A small encoder-decoder audio transcriber, trained from scratch.
Model: encoder width 160, decoder width 256, decoder norm layernorm.
Training: adamw at rate 0.00093, 8700 steps, batches of 384.
Data: trained on telephone keypad tones over noise or synthetic speech, 39062 training examples.
Rows from block 8 of the audio encoder, named by matrix and row number. Rows with one number belong to one attention dimension. Each number is 50 + 12 x the weight over its row's rms, rounded and kept within 0 to 99. All counts start at 0. After the name is the row's rms in percent of the matrix's.
# v: attention value (encoder.blocks.8.attn.v.weight, 128x160), inputs 0-159
# proj: attention output (encoder.blocks.8.attn.proj.weight, 160x128, transposed), outputs 0-159
v.15 088:47 76 38 44 65 64 42 42 52 41 18 55 59 47 39 63 57 64 77 76 56 50 68 62 50 35 72 55 51 58 58 76 38 27 41 54 62 51 50 50 43 57 53 47 50 57 46 62 44 51 35 55 43 50 51 56 50 40 39 68 35 48 38 58 31 61 48 34 51 38 32 46 68 20 45 48 55 38 47 41 43 50 56 54 35 52 64 55 44 67 63 64 43 46 46 64 44 53 43 59 60 42 61 43 45 44 51 72 47 40 38 57 66 55 70 46 44 23 51 69 56 33 42 41 45 46 61 58 61 66 36 49 40 34 69 37 59 19 25 57 44 55 46 50 69 33 40 45 35 48 33 44 53 26 53 36 42 54 67 51
proj.15 101:68 55 48 42 32 44 64 60 75 47 57 45 43 71 39 54 40 38 32 49 42 46 30 48 45 43 49 43 30 38 52 66 47 58 48 39 53 47 49 62 53 47 48 64 50 68 59 25 54 60 56 42 65 53 66 62 76 45 61 52 61 42 39 42 66 49 57 33 56 50 36 43 66 41 40 39 51 38 64 51 52 31 61 51 68 49 41 59 52 19 25 15 49 46 60 50 54 32 32 43 27 33 55 56 47 58 48 49 38 34 42 71 16 75 40 41 64 28 55 52 34 50 53 41 37 47 62 41 42 30 43 43 49 48 53 54 49 52 54 50 53 46 56 59 45 37 77 61 66 37 48 52 41 66 54 58 52 58 48 24
v.16 109:38 32 43 75 52 65 37 52 60 47 58 46 37 59 62 41 50 82 36 68 55 52 44 65 54 37 44 41 35 49 43 32 76 48 68 51 50 35 51 52 66 53 53 66 64 63 59 57 51 68 42 66 57 66 60 62 53 43 68 40 43 54 57 69 39 70 56 46 48 43 60 37 64 57 46 56 64 70 44 41 37 55 58 49 66 54 39 43 51 56 46 43 38 60 73 32 47 44 43 57 32 43 26 45 53 63 47 61 45 54 55 50 64 43 55 41 20 59 40 52 48 44 26 47 63 38 46 37 58 45 45 48 55 55 56 30 72 39 34 53 34 66 41 58 46 40 40 59 41 43 03 42 56 43 35 65 70 46 43 55
proj.16 119:55 63 55 36 45 55 71 45 49 25 38 34 70 28 69 47 47 26 53 45 32 57 50 43 26 61 52 65 47 44 59 62 46 49 40 42 59 56 28 44 46 39 33 49 40 31 57 44 51 56 54 29 33 52 46 60 43 48 55 58 56 42 28 52 39 53 60 81 60 45 52 76 52 45 39 45 34 45 31 42 26 33 48 52 44 65 45 61 36 44 56 46 53 49 45 40 56 62 49 35 50 55 49 53 39 62 71 42 43 41 38 41 41 50 22 49 43 37 56 57 60 63 86 70 31 35 57 46 54 76 51 53 34 45 57 55 48 50 63 61 67 36 55 41 63 62 57 40 62 60 70 54 59 68 45 44 40 48 60 72
v.17 108:55 27 49 37 49 28 32 64 52 66 56 55 57 65 63 32 48 60 63 50 46 49 57 53 52 55 41 68 39 45 49 41 66 38 67 54 51 44 49 54 31 51 46 62 74 24 42 47 45 42 55 54 76 36 53 54 45 47 54 62 82 47 29 53 27 28 48 54 46 55 38 75 29 50 45 65 53 48 53 57 60 57 15 46 59 52 50 41 69 51 67 65 58 33 37 64 66 48 59 46 57 51 47 62 45 40 52 42 77 44 39 55 40 41 65 67 42 23 71 58 40 59 54 73 69 34 34 42 51 42 51 47 35 61 55 52 62 53 36 53 47 38 56 38 47 52 68 70 59 56 46 67 40 52 42 42 49 36 37 55
proj.17 095:44 62 26 39 52 60 49 33 52 76 41 65 39 46 41 57 63 76 37 69 62 59 33 64 62 49 52 47 55 63 53 52 49 55 36 52 34 39 53 53 57 57 37 54 62 50 53 38 56 57 31 41 55 46 39 70 40 31 35 54 61 47 41 39 59 56 25 48 45 39 53 29 50 50 55 48 64 73 65 57 60 49 28 49 38 49 61 56 54 62 39 45 59 60 46 36 51 50 13 68 28 46 40 64 43 59 55 71 31 43 54 42 41 70 44 58 68 58 56 50 48 47 24 42 35 54 45 56 34 46 65 59 62 52 54 39 50 46 52 19 34 72 33 69 43 38 37 60 31 47 56 47 45 57 48 65 50 54 76 56
v.18 093:57 65 32 31 46 56 46 25 70 55 70 64 69 56 43 52 52 45 44 71 49 50 60 43 29 47 61 42 55 48 65 47 55 40 40 37 42 52 47 33 54 66 56 67 30 30 64 66 49 40 51 56 53 38 66 53 53 68 47 47 54 52 59 41 45 40 61 60 63 66 52 56 37 43 70 38 56 39 57 43 67 41 46 52 61 71 61 60 51 33 36 32 71 29 09 50 65 63 60 47 50 44 47 41 60 44 60 41 47 36 37 66 44 39 58 50 50 33 35 76 62 48 62 42 48 44 65 42 34 41 62 56 43 39 43 67 76 44 52 48 59 56 46 43 54 59 55 43 56 47 65 27 63 48 41 28 69 28 38 42
proj.18 097:53 38 48 65 50 46 56 81 64 40 56 52 48 65 52 63 71 57 34 31 59 36 37 39 65 53 43 49 44 40 49 51 61 41 51 67 44 42 59 59 54 70 28 52 61 58 33 59 56 45 22 57 61 49 65 32 27 36 53 49 37 63 51 63 56 52 40 46 38 57 47 34 31 35 50 54 50 43 27 33 51 63 72 56 61 34 43 52 38 61 64 65 57 71 37 44 50 38 49 50 49 54 39 68 54 57 51 66 59 67 59 44 66 41 45 44 52 57 62 21 60 44 46 38 55 57 34 40 40 64 31 53 56 68 41 38 31 56 41 26 18 42 57 42 55 42 57 49 56 71 32 59 56 51 48 48 50 69 70 66
v.19 095:50 49 49 63 47 41 41 72 57 48 65 50 56 63 31 72 44 31 75 41 58 55 45 39 47 44 41 40 43 60 56 58 33 47 25 66 50 41 38 50 35 64 26 66 61 42 68 34 51 32 47 58 34 40 45 54 40 60 29 42 50 36 61 63 70 81 44 51 60 31 60 57 63 75 52 37 43 46 63 50 54 33 55 44 66 66 49 37 32 42 41 43 59 68 57 67 51 47 53 41 71 53 58 60 22 47 35 50 39 34 59 38 70 47 46 31 49 51 46 37 47 65 53 66 50 61 48 35 49 54 51 54 67 41 66 60 53 43 48 43 58 50 43 45 41 47 62 55 57 63 32 85 43 45 27 54 60 41 49 37
proj.19 099:48 35 52 34 68 38 53 61 71 45 54 52 23 45 54 54 43 42 65 61 48 38 51 47 27 67 55 50 49 44 52 49 78 62 68 38 59 41 55 53 50 62 39 28 44 47 44 48 31 42 66 52 70 63 70 41 45 62 65 64 59 52 50 57 37 50 27 35 55 75 55 55 53 54 54 47 57 51 25 38 47 51 68 49 47 34 45 35 47 49 48 50 54 50 48 46 58 43 33 55 43 49 50 50 63 60 49 43 40 45 50 56 59 64 59 41 56 42 64 49 46 27 07 63 65 33 26 42 48 37 32 42 51 45 31 53 25 48 49 55 69 63 43 57 65 65 36 54 35 52 62 22 37 33 40 57 36 59 39 34
v.20 090:54 34 60 44 31 51 21 38 44 61 62 52 65 56 55 43 48 46 35 79 56 47 53 31 51 48 41 48 52 50 35 44 56 54 63 38 65 52 45 54 65 46 42 31 40 36 59 52 42 35 57 54 43 63 43 50 23 54 42 53 60 49 46 69 33 39 39 50 48 50 51 62 27 54 61 50 51 60 44 44 46 45 31 67 65 60 31 35 45 59 25 46 41 68 47 55 63 61 61 54 43 51 32 33 54 50 25 61 30 38 44 57 61 42 49 41 34 41 28 47 54 63 41 33 49 35 39 40 39 42 55 47 40 52 63 38 72 57 37 13 66 54 39 49 35 62 49 35 67 50 43 38 61 66 53 58 70 18 45 57
proj.20 107:61 62 43 35 55 57 62 75 49 51 48 57 59 50 49 41 51 41 61 18 38 54 40 63 55 63 48 46 46 42 44 80 29 45 19 44 31 32 47 41 55 57 50 49 66 61 39 69 54 35 61 51 64 43 50 55 83 41 70 48 38 50 43 30 74 57 50 54 41 47 53 47 58 48 64 58 48 54 44 57 64 70 42 26 32 41 53 37 51 43 47 57 46 59 51 42 63 65 87 18 62 50 58 66 53 66 57 40 51 35 53 69 45 46 39 55 52 51 60 37 56 52 35 41 51 46 64 49 33 62 30 34 49 36 33 45 37 63 51 59 49 59 59 67 59 46 61 60 66 57 45 51 41 24 46 44 59 50 47 58
v.21 101:60 50 45 53 43 42 58 46 51 53 56 61 38 48 56 47 52 66 52 26 59 50 30 46 57 35 50 46 59 64 59 56 45 52 76 56 47 51 77 49 61 57 73 73 42 45 45 32 60 50 65 69 52 33 59 36 37 52 46 34 32 74 54 70 51 39 66 53 34 52 63 48 52 76 45 41 85 44 54 47 33 34 58 56 63 46 48 49 68 53 49 21 57 35 40 37 66 47 56 70 54 33 48 61 56 41 33 50 54 37 54 56 30 74 41 44 35 52 41 43 32 60 51 62 41 48 56 45 45 46 67 46 62 57 55 37 68 55 60 56 48 37 30 26 68 32 53 34 55 41 65 52 67 54 54 68 56 50 45 71
proj.21 100:57 31 46 43 54 49 68 64 59 39 45 50 43 44 65 54 68 71 46 60 29 67 45 42 49 69 56 65 58 41 41 47 66 84 35 50 41 59 16 31 63 42 37 52 49 32 46 59 43 43 65 52 57 48 54 50 47 63 45 48 46 28 48 33 41 43 57 41 86 50 40 40 54 38 61 78 33 49 29 65 74 64 55 56 31 56 48 53 31 57 68 56 49 68 54 53 53 68 55 39 52 43 60 39 46 45 65 44 43 75 44 43 46 33 52 49 60 46 50 45 46 42 37 41 33 56 36 46 45 74 56 51 41 57 43 62 41 27 52 43 51 37 58 60 32 63 66 65 41 50 53 44 30 63 70 41 49 56 50 49
v.22 103:51 41 56 63 39 63 47 44 33 61 60 37 61 52 49 60 34 41 36 65 49 48 39 43 25 38 51 52 72 64 65 50 65 35 47 55 49 26 40 60 55 57 52 45 35 51 47 49 28 46 50 65 49 80 54 53 45 57 45 49 47 57 59 50 42 42 65 67 68 68 48 37 39 59 53 55 45 60 27 74 50 61 24 58 50 62 53 61 45 42 55 59 54 32 27 46 59 73 46 62 50 62 36 38 50 33 50 39 53 51 47 43 61 40 66 40 57 35 49 65 39 51 44 66 39 35 43 32 39 60 50 56 59 66 49 45 72 41 48 48 74 67 37 66 36 58 48 41 74 36 51 38 40 92 37 39 41 55 37 43
proj.22 096:60 50 70 56 39 46 52 65 71 53 53 37 53 56 60 41 73 62 59 46 38 52 48 53 61 32 45 40 45 36 42 48 51 50 49 59 30 44 46 69 40 42 73 51 44 60 63 66 64 73 54 48 65 21 50 53 53 28 44 43 42 51 47 52 57 51 47 35 41 68 60 47 49 62 60 69 45 38 53 38 38 48 55 44 50 52 55 26 33 51 64 56 53 59 48 48 16 50 46 34 36 47 47 65 67 53 62 49 21 39 66 56 57 32 49 55 39 53 46 37 60 48 34 62 23 64 39 59 56 45 51 49 36 61 47 54 52 59 38 33 37 52 71 26 68 42 43 62 58 67 35 60 73 34 52 40 75 72 33 60
v.23 107:33 60 46 30 39 50 57 68 56 41 59 40 36 65 37 44 61 30 53 71 32 73 55 37 49 54 43 55 60 40 38 71 42 35 61 73 35 53 60 50 34 52 40 44 72 42 55 45 69 48 45 60 40 48 58 40 36 44 70 43 50 49 55 33 25 37 29 51 53 30 50 52 50 62 52 46 37 58 38 48 42 59 64 34 39 63 65 66 38 42 45 46 83 51 36 55 55 56 45 57 38 54 54 68 67 35 58 40 44 33 45 53 48 45 43 36 55 70 63 44 60 50 68 51 33 51 48 70 47 58 53 29 30 21 40 53 48 68 43 64 64 44 66 50 44 60 50 52 55 50 67 59 45 44 37 46 34 41 78 65
proj.23 073:38 52 53 55 39 51 60 45 47 70 40 58 57 43 43 76 39 60 62 41 48 34 43 65 38 49 46 59 54 63 59 69 68 47 33 28 46 48 37 37 61 61 54 36 54 60 17 41 46 63 41 59 52 49 29 57 61 48 36 47 58 48 35 40 52 49 87 55 39 49 41 36 53 32 55 47 49 49 59 65 50 57 77 54 57 36 48 63 65 49 45 70 19 72 50 48 42 47 55 33 67 50 55 54 40 50 41 42 46 49 52 47 46 46 58 59 47 36 52 48 52 42 37 50 31 39 45 49 45 60 48 48 44 59 65 27 71 46 30 47 32 63 58 55 43 48 46 68 44 46 51 67 55 68 65 93 43 50 36 22
v.24 111:44 67 77 59 54 50 48 50 72 51 43 71 63 44 46 52 55 58 54 36 47 63 47 53 61 49 63 66 41 48 36 64 65 52 55 74 51 53 45 57 36 35 63 51 43 37 34 55 36 40 50 57 58 45 49 26 32 52 42 54 57 52 37 78 43 40 42 48 37 45 33 60 58 58 24 33 48 40 56 48 37 55 59 41 45 50 54 36 56 49 45 87 38 32 67 66 65 35 47 42 77 45 53 57 44 36 54 32 50 58 41 54 45 49 42 26 42 70 69 65 52 49 53 48 72 46 60 52 42 44 70 51 45 60 44 54 67 01 31 63 54 49 52 43 61 56 45 56 72 48 59 46 48 60 65 50 49 42 40 37
proj.24 126:37 52 50 45 33 66 43 51 60 42 55 55 34 43 56 30 55 44 44 53 54 47 42 52 50 44 40 40 55 42 48 44 17 34 36 32 43 28 55 46 54 67 43 55 66 48 66 54 65 84 38 42 39 55 49 69 48 54 39 66 73 53 36 64 42 56 58 46 57 53 65 47 48 48 54 52 41 51 51 24 52 59 37 63 50 45 54 69 46 62 50 18 49 47 51 36 52 41 39 64 27 57 55 53 38 55 57 59 58 47 39 50 42 50 53 58 73 67 35 30 40 36 35 42 49 42 74 71 54 57 47 52 56 36 39 46 31 73 65 37 33 46 48 69 40 35 50 68 12 37 50 44 61 57 70 64 43 62 51 41
v.25 090:30 57 64 64 73 48 49 56 63 54 56 44 41 55 48 50 66 63 43 41 47 55 40 59 54 65 32 38 53 49 42 50 47 50 70 67 38 61 69 47 52 71 55 56 36 54 34 47 49 79 59 42 63 58 57 30 38 56 55 50 44 63 38 64 63 56 55 41 50 61 33 61 64 55 62 73 58 33 48 35 28 24 62 52 32 45 46 44 38 61 69 63 47 49 67 43 29 47 37 52 53 75 52 55 38 52 49 36 42 52 59 55 50 73 53 59 61 45 74 35 53 49 46 39 58 53 06 59 40 46 60 34 46 42 61 36 37 26 43 67 61 47 50 41 67 27 59 67 41 38 54 66 49 56 38 57 46 44 41 54
proj.25 104:58 57 39 35 30 62 52 29 46 51 56 36 79 24 41 43 47 49 71 54 64 44 79 53 55 43 64 78 60 51 60 33 45 40 35 43 45 37 43 46 36 39 43 42 42 52 60 50 47 66 53 45 49 47 60 53 71 41 43 60 71 26 46 23 33 49 47 50 47 51 60 39 51 38 34 55 42 50 56 71 47 42 40 65 42 62 62 67 59 25 54 24 35 44 46 44 75 52 51 60 60 61 50 45 31 50 31 47 65 50 25 40 39 43 41 41 65 51 46 66 39 51 40 49 46 42 51 36 48 48 42 59 69 48 34 45 42 54 44 50 51 65 31 66 39 40 56 39 57 46 54 64 19 35 52 60 59 61 48 27
v.26 097:61 56 69 67 54 58 38 24 54 45 28 51 59 50 40 25 33 59 54 73 67 55 40 40 41 41 56 31 35 43 72 50 71 53 46 46 62 52 45 38 29 48 56 54 29 46 65 48 39 60 61 43 49 53 22 41 60 13 61 37 49 61 36 59 59 51 63 24 67 60 77 48 54 49 41 35 37 56 34 56 51 44 62 48 27 55 54 46 42 53 43 46 28 54 31 56 68 59 63 64 57 36 61 45 60 43 64 50 52 50 67 64 53 34 45 67 51 49 38 35 47 63 36 35 30 32 49 48 44 37 36 48 53 48 55 44 43 29 59 44 39 47 45 47 62 45 59 39 62 47 55 24 49 59 68 47 44 52 47 45
proj.26 099:61 39 56 57 39 55 53 76 48 46 37 74 63 71 68 66 29 62 42 47 49 59 64 54 55 63 45 55 32 37 44 56 53 47 48 56 49 77 49 45 44 63 55 60 68 55 63 42 59 53 57 52 33 41 68 57 40 72 67 60 29 54 51 34 53 36 38 69 53 66 22 66 40 47 64 61 52 32 57 51 38 47 44 66 57 46 65 44 58 41 56 48 73 67 50 54 42 53 49 38 44 45 20 64 35 54 51 67 37 44 44 48 60 57 48 65 55 54 40 40 79 48 46 37 54 56 61 54 43 61 48 41 48 20 57 42 55 73 64 42 34 45 73 38 50 65 44 54 58 50 50 73 28 52 29 42 55 53 36 67
v.27 091:54 58 46 71 44 54 38 35 58 36 46 37 54 42 46 37 53 69 24 42 65 50 45 63 53 62 52 21 46 64 60 67 38 52 41 34 55 68 59 47 57 50 48 48 74 52 47 41 57 70 50 63 61 50 43 45 30 44 25 56 47 52 69 55 42 36 36 28 50 58 44 33 52 67 60 76 62 39 57 68 44 64 61 66 37 60 38 45 63 43 46 54 59 72 26 49 44 45 47 40 55 59 62 41 57 58 50 50 53 40 71 40 44 57 67 66 69 59 62 40 31 57 51 35 39 24 47 37 43 55 53 39 61 46 57 33 59 45 52 31 44 71 54 46 56 77 44 58 66 42 62 31 52 65 65 50 73 36 43 60
proj.27 088:37 37 50 47 59 65 40 55 50 51 43 59 51 55 68 55 50 32 58 44 58 49 55 38 57 56 75 59 46 49 43 45 72 46 58 72 50 60 33 44 56 52 39 47 36 43 58 69 50 38 60 51 35 40 61 67 50 38 47 21 38 55 57 30 65 66 51 60 51 47 59 64 46 31 48 49 48 56 25 52 32 35 58 54 43 37 68 50 32 46 46 40 47 54 49 36 78 56 53 59 67 40 40 56 45 46 76 52 57 67 46 53 48 37 49 38 42 44 52 55 62 49 46 64 38 52 60 74 48 49 47 40 24 32 38 34 46 54 59 59 75 34 40 52 37 68 13 33 63 66 28 74 46 71 40 38 55 35 59 47
v.28 097:52 39 46 47 36 32 47 52 44 44 53 35 57 37 42 65 55 54 31 62 40 42 54 32 32 64 30 35 69 46 57 39 64 72 46 36 57 54 82 59 47 48 40 35 62 42 60 30 46 55 55 48 68 62 50 85 63 53 68 48 58 47 48 41 50 71 67 49 30 47 45 25 45 30 53 57 39 57 46 60 80 49 44 52 62 52 46 31 50 37 27 22 46 69 28 53 62 61 35 45 46 65 59 62 55 42 57 43 53 50 45 57 47 62 56 57 66 53 21 40 65 45 47 47 42 57 28 36 49 46 61 54 52 64 56 28 46 34 48 50 44 45 66 59 44 43 55 39 43 36 39 36 42 29 53 45 59 48 59 62
proj.28 084:49 70 74 60 59 57 64 45 44 48 51 48 71 63 70 25 30 35 72 18 45 43 54 42 52 66 43 56 34 43 53 70 45 50 55 63 63 45 45 61 45 44 59 46 51 63 48 46 51 50 43 42 60 49 67 46 52 53 33 57 24 44 54 72 55 52 24 59 43 33 40 53 55 67 42 55 64 52 59 59 50 66 70 55 43 52 38 48 54 30 72 68 51 30 50 62 46 45 74 36 62 42 39 63 50 48 38 30 45 54 56 51 72 30 63 50 54 54 59 70 63 46 70 52 37 56 54 39 43 68 43 46 40 51 45 42 58 49 52 83 50 59 65 57 47 68 35 59 55 69 61 39 53 44 59 72 29 58 40 48
v.29 090:46 49 37 49 41 52 65 63 34 56 40 64 61 32 43 57 60 58 46 37 34 57 22 32 52 54 53 51 40 52 54 72 38 55 44 39 49 64 52 46 27 63 64 56 65 57 42 43 48 65 60 44 42 43 51 56 67 44 59 54 17 46 42 55 61 50 52 40 57 66 73 59 61 56 76 58 49 57 41 60 61 65 56 50 60 55 21 44 46 42 29 44 26 40 48 59 32 43 39 29 65 46 27 45 53 51 36 56 41 55 30 42 68 43 44 54 49 54 55 56 70 59 47 47 62 42 42 50 35 56 55 66 73 78 68 50 59 67 66 44 31 57 61 40 29 44 50 49 63 45 50 47 47 23 62 64 69 37 55 32
proj.29 089:40 66 32 45 43 54 67 54 31 53 43 51 30 61 67 45 52 50 50 56 67 48 52 38 52 57 55 59 36 42 52 50 71 50 70 47 49 45 43 55 44 64 47 35 54 49 36 74 59 30 57 36 69 46 54 47 55 61 55 25 37 58 63 52 72 68 60 48 55 43 39 55 36 51 75 62 59 29 47 70 45 21 58 36 36 49 51 57 64 37 65 46 56 34 45 56 61 50 77 56 46 41 50 50 60 64 52 32 67 45 63 35 44 36 48 39 67 23 32 35 45 57 42 47 49 48 49 40 37 48 50 53 33 38 27 45 38 65 35 64 60 56 48 55 52 54 45 40 81 74 49 59 42 72 62 41 40 73 59 66
v.30 096:50 53 43 53 49 55 58 51 59 38 49 48 61 43 47 49 60 38 37 56 57 60 43 65 48 52 25 51 42 43 45 68 62 41 40 64 55 62 54 59 56 38 36 40 41 79 59 55 20 47 35 60 38 54 55 53 36 64 66 42 44 34 41 35 55 51 76 63 50 31 57 50 27 49 36 57 59 45 35 36 41 26 68 36 17 40 41 52 52 49 38 66 56 59 65 51 46 45 34 31 30 38 62 47 45 74 38 64 33 15 59 57 47 40 42 69 47 49 50 50 56 48 58 50 32 68 53 46 33 56 62 36 38 38 59 40 41 60 63 52 36 43 42 58 44 50 49 40 44 66 42 29 26 46 70 58 38 46 65 64
proj.30 078:55 58 42 50 73 32 49 55 42 61 55 39 47 57 64 53 34 56 66 51 44 30 52 46 43 33 43 47 51 20 31 53 49 33 70 43 38 31 45 72 51 33 57 66 37 24 72 28 55 51 54 64 46 60 67 41 42 40 40 43 67 49 50 59 56 41 52 45 69 52 41 56 61 58 77 50 37 45 46 26 32 30 43 51 57 57 38 49 61 44 40 43 51 41 49 68 53 51 55 36 70 49 56 27 52 51 44 57 46 56 40 60 37 39 47 52 47 42 56 78 43 55 55 66 76 31 40 58 79 48 55 70 71 42 61 58 50 52 59 32 66 42 54 61 67 63 57 45 61 38 55 67 55 40 58 45 65 56 65 45
v.31 104:57 52 60 39 53 51 69 42 52 66 67 40 54 62 26 58 58 52 48 59 49 53 28 66 54 44 37 27 60 53 52 48 54 45 62 61 50 67 66 23 57 56 51 85 26 60 47 27 42 52 37 52 66 49 56 40 70 57 56 46 49 46 64 47 62 68 58 61 37 47 68 37 55 65 57 49 59 41 38 44 46 26 58 42 57 41 47 36 63 45 44 71 48 43 40 48 42 44 60 50 33 43 56 48 43 48 28 41 56 43 69 63 55 49 25 29 46 46 38 56 31 51 65 45 28 50 52 54 43 43 55 49 57 56 48 40 92 62 22 67 47 36 45 58 40 40 32 58 56 40 37 58 48 46 44 76 47 55 32 58
proj.31 091:39 53 69 35 60 52 48 78 40 23 55 49 47 45 68 61 68 49 61 48 53 45 57 38 19 64 53 35 49 64 43 47 56 57 61 61 49 61 36 60 56 46 52 23 42 37 56 58 49 53 64 42 38 58 40 61 37 55 30 45 40 59 56 28 41 45 57 56 65 49 35 71 52 43 67 57 36 50 61 49 41 83 43 49 24 64 16 48 24 52 43 40 50 54 46 54 46 48 23 32 59 60 53 47 65 53 44 39 44 69 36 27 55 45 63 45 61 41 63 80 59 65 64 36 51 46 45 42 65 45 41 57 54 40 53 56 32 37 53 53 36 55 64 48 58 69 41 36 38 47 65 49 51 48 58 47 34 44 43 50
v.32 096:33 39 50 41 53 64 60 36 35 56 64 71 45 54 59 55 43 57 40 70 43 49 55 64 71 61 59 44 33 22 57 68 55 50 72 42 50 50 58 52 58 48 40 41 38 66 35 33 55 62 93 74 69 82 60 60 29 53 52 72 57 60 60 48 53 59 46 38 39 64 35 74 50 44 37 44 46 41 41 50 58 65 49 47 38 46 69 53 30 73 39 39 51 42 48 55 34 32 48 59 45 28 58 48 49 38 25 52 54 53 54 33 61 39 43 52 32 59 50 49 59 65 66 59 48 58 54 54 46 50 48 40 83 55 55 62 56 53 43 56 51 49 62 69 54 45 47 50 33 51 67 51 41 44 58 43 58 45 70 52
proj.32 118:50 67 54 58 48 40 26 53 54 36 38 45 65 44 54 22 63 31 45 31 51 39 34 28 49 38 56 44 67 52 58 34 40 63 36 61 52 52 34 45 36 51 60 43 69 59 39 64 58 41 39 42 37 15 37 64 54 44 57 34 42 27 46 65 61 45 63 50 51 39 57 34 54 50 53 33 61 70 52 44 52 55 47 51 47 63 61 39 47 44 49 52 21 46 47 81 57 47 34 39 38 68 61 55 41 56 73 36 45 46 56 71 61 45 51 40 53 42 48 45 60 26 47 41 42 56 55 39 20 60 48 53 30 62 58 58 43 24 40 68 35 59 31 41 53 48 55 69 68 62 41 53 52 61 57 47 46 56 47 41
v.33 105:38 62 33 42 49 37 78 45 45 48 38 71 66 47 46 79 44 31 43 46 43 40 82 49 57 59 46 55 50 38 75 55 29 39 60 36 41 30 31 50 54 47 40 26 68 65 78 62 61 55 50 41 36 34 52 64 38 40 54 44 26 62 52 27 45 39 53 25 64 57 47 55 30 40 45 74 59 54 57 58 42 45 62 52 28 43 37 19 42 42 52 41 21 44 53 49 51 69 36 35 30 40 57 43 58 49 56 49 61 49 69 63 29 51 47 52 60 44 61 52 42 53 40 55 45 51 66 56 60 48 53 45 67 45 56 67 39 47 46 40 46 59 49 38 50 49 41 47 51 42 57 49 64 45 52 59 62 51 42 64
proj.33 098:42 56 69 29 58 61 57 37 28 56 52 46 27 53 32 51 33 41 50 41 74 73 48 42 62 39 46 54 57 40 56 49 73 65 51 41 43 46 53 50 50 53 47 61 32 48 42 34 18 26 40 49 62 67 54 47 56 55 52 43 55 26 55 38 46 45 32 57 54 48 58 50 65 55 45 40 58 26 29 34 29 50 49 47 48 45 69 41 57 76 40 51 53 47 49 60 43 55 60 77 42 45 19 54 54 29 39 45 40 39 46 63 74 59 37 63 43 51 57 45 45 45 40 45 58 67 62 51 48 68 45 57 39 43 43 65 50 48 62 62 85 39 52 60 55 41 37 49 66 51 61 30 37 63 53 56 63 30 56 49
v.34 102:69 46 40 53 47 41 69 56 58 33 45 29 65 53 45 17 66 51 33 33 71 51 29 31 36 52 31 41 54 50 58 39 43 44 35 42 39 68 60 61 56 41 48 56 38 37 45 53 53 48 25 60 60 48 60 37 30 47 49 34 46 51 59 37 53 41 53 62 48 41 24 62 34 56 50 48 53 28 33 45 39 57 45 41 70 37 29 32 69 31 37 39 52 58 38 56 41 66 41 47 59 51 61 66 32 59 33 43 50 61 62 57 47 41 41 55 48 61 51 67 25 53 64 51 30 42 54 45 66 56 48 43 45 56 59 65 68 59 64 63 67 61 55 60 53 58 78 34 57 59 51 47 61 57 50 62 35 39 54 31
proj.34 095:61 51 61 65 50 46 43 47 55 63 46 70 51 18 65 75 45 56 50 69 25 40 55 58 50 49 64 38 63 50 27 47 48 39 51 63 56 52 35 40 59 56 46 59 62 57 54 59 45 50 45 49 70 70 75 46 27 32 26 25 46 37 54 73 49 39 61 51 67 59 51 41 50 47 61 35 41 62 49 52 45 55 38 55 28 61 73 66 26 54 59 73 41 48 52 50 52 54 58 47 44 51 56 44 60 56 69 53 71 57 51 60 45 31 50 35 68 52 34 28 60 38 65 51 35 59 24 59 61 49 41 57 52 50 48 40 50 62 28 41 49 43 51 65 57 73 21 46 39 51 55 52 47 53 60 53 31 53 58 57
v.35 105:38 57 47 63 29 58 62 41 28 37 60 44 49 34 33 58 57 42 29 34 38 57 43 37 36 41 45 47 33 61 49 43 47 54 41 45 41 50 48 59 50 33 57 64 61 39 55 68 52 38 40 63 76 28 59 65 63 58 63 55 64 27 51 20 39 50 36 38 65 50 61 48 33 28 72 63 35 42 28 39 62 59 41 69 47 46 53 70 48 44 51 26 51 55 46 75 40 60 43 55 55 63 54 59 44 60 63 52 70 33 52 65 41 45 67 57 63 51 35 33 52 51 48 59 46 59 47 32 38 65 55 64 48 60 47 51 42 41 60 47 53 53 68 76 44 58 62 56 40 48 60 23 54 45 49 38 28 68 59 43
proj.35 120:50 49 43 67 77 62 36 29 49 59 27 59 39 65 43 56 30 46 62 43 42 41 41 66 77 60 51 64 45 39 42 64 57 59 54 47 74 41 40 43 46 57 54 42 61 56 63 44 34 48 40 50 44 72 52 37 41 51 38 43 38 43 40 61 61 42 40 52 43 44 47 57 58 76 50 62 67 65 80 52 17 41 59 39 38 64 59 42 69 50 71 59 31 51 61 40 65 49 39 36 54 56 55 38 52 44 67 42 56 34 66 28 54 60 55 40 38 59 56 60 40 41 54 36 44 56 47 48 56 54 39 38 49 40 53 24 47 42 34 51 45 61 34 44 48 61 44 57 64 78 51 57 49 58 37 71 72 25 55 55
v.36 106:66 67 40 43 51 69 58 53 39 53 47 48 61 28 48 55 31 63 44 54 37 40 46 50 61 27 62 46 73 37 50 54 44 66 89 39 56 74 65 41 82 64 52 50 53 39 54 49 61 59 53 71 35 44 70 54 40 47 60 54 45 41 62 43 62 67 51 36 47 41 58 36 66 34 43 39 67 48 45 46 31 65 57 64 58 73 64 54 46 60 37 38 60 30 38 53 23 48 56 51 37 62 45 48 58 45 62 69 40 44 58 63 43 42 60 41 35 46 56 55 35 48 56 57 31 59 48 48 44 41 49 51 53 45 56 38 56 75 46 61 56 54 40 50 29 54 39 80 47 30 36 39 44 36 50 29 42 39 48 42
proj.36 082:42 22 68 52 59 43 62 65 64 51 28 37 43 45 59 59 51 40 56 33 71 40 29 61 40 49 56 58 39 24 40 50 59 49 36 56 59 45 39 58 28 42 59 49 37 60 73 49 49 40 55 58 45 42 35 59 52 80 62 63 41 46 53 63 44 47 63 62 70 55 39 61 34 44 52 47 35 50 43 44 76 52 68 43 42 58 57 36 43 31 53 63 66 58 52 19 52 55 48 46 51 60 48 58 52 49 48 49 49 54 53 39 79 51 33 54 33 62 41 47 59 62 60 39 45 66 75 45 52 64 46 27 33 45 38 74 53 45 41 69 54 53 68 39 47 64 49 46 67 62 54 54 31 52 56 51 78 70 45 63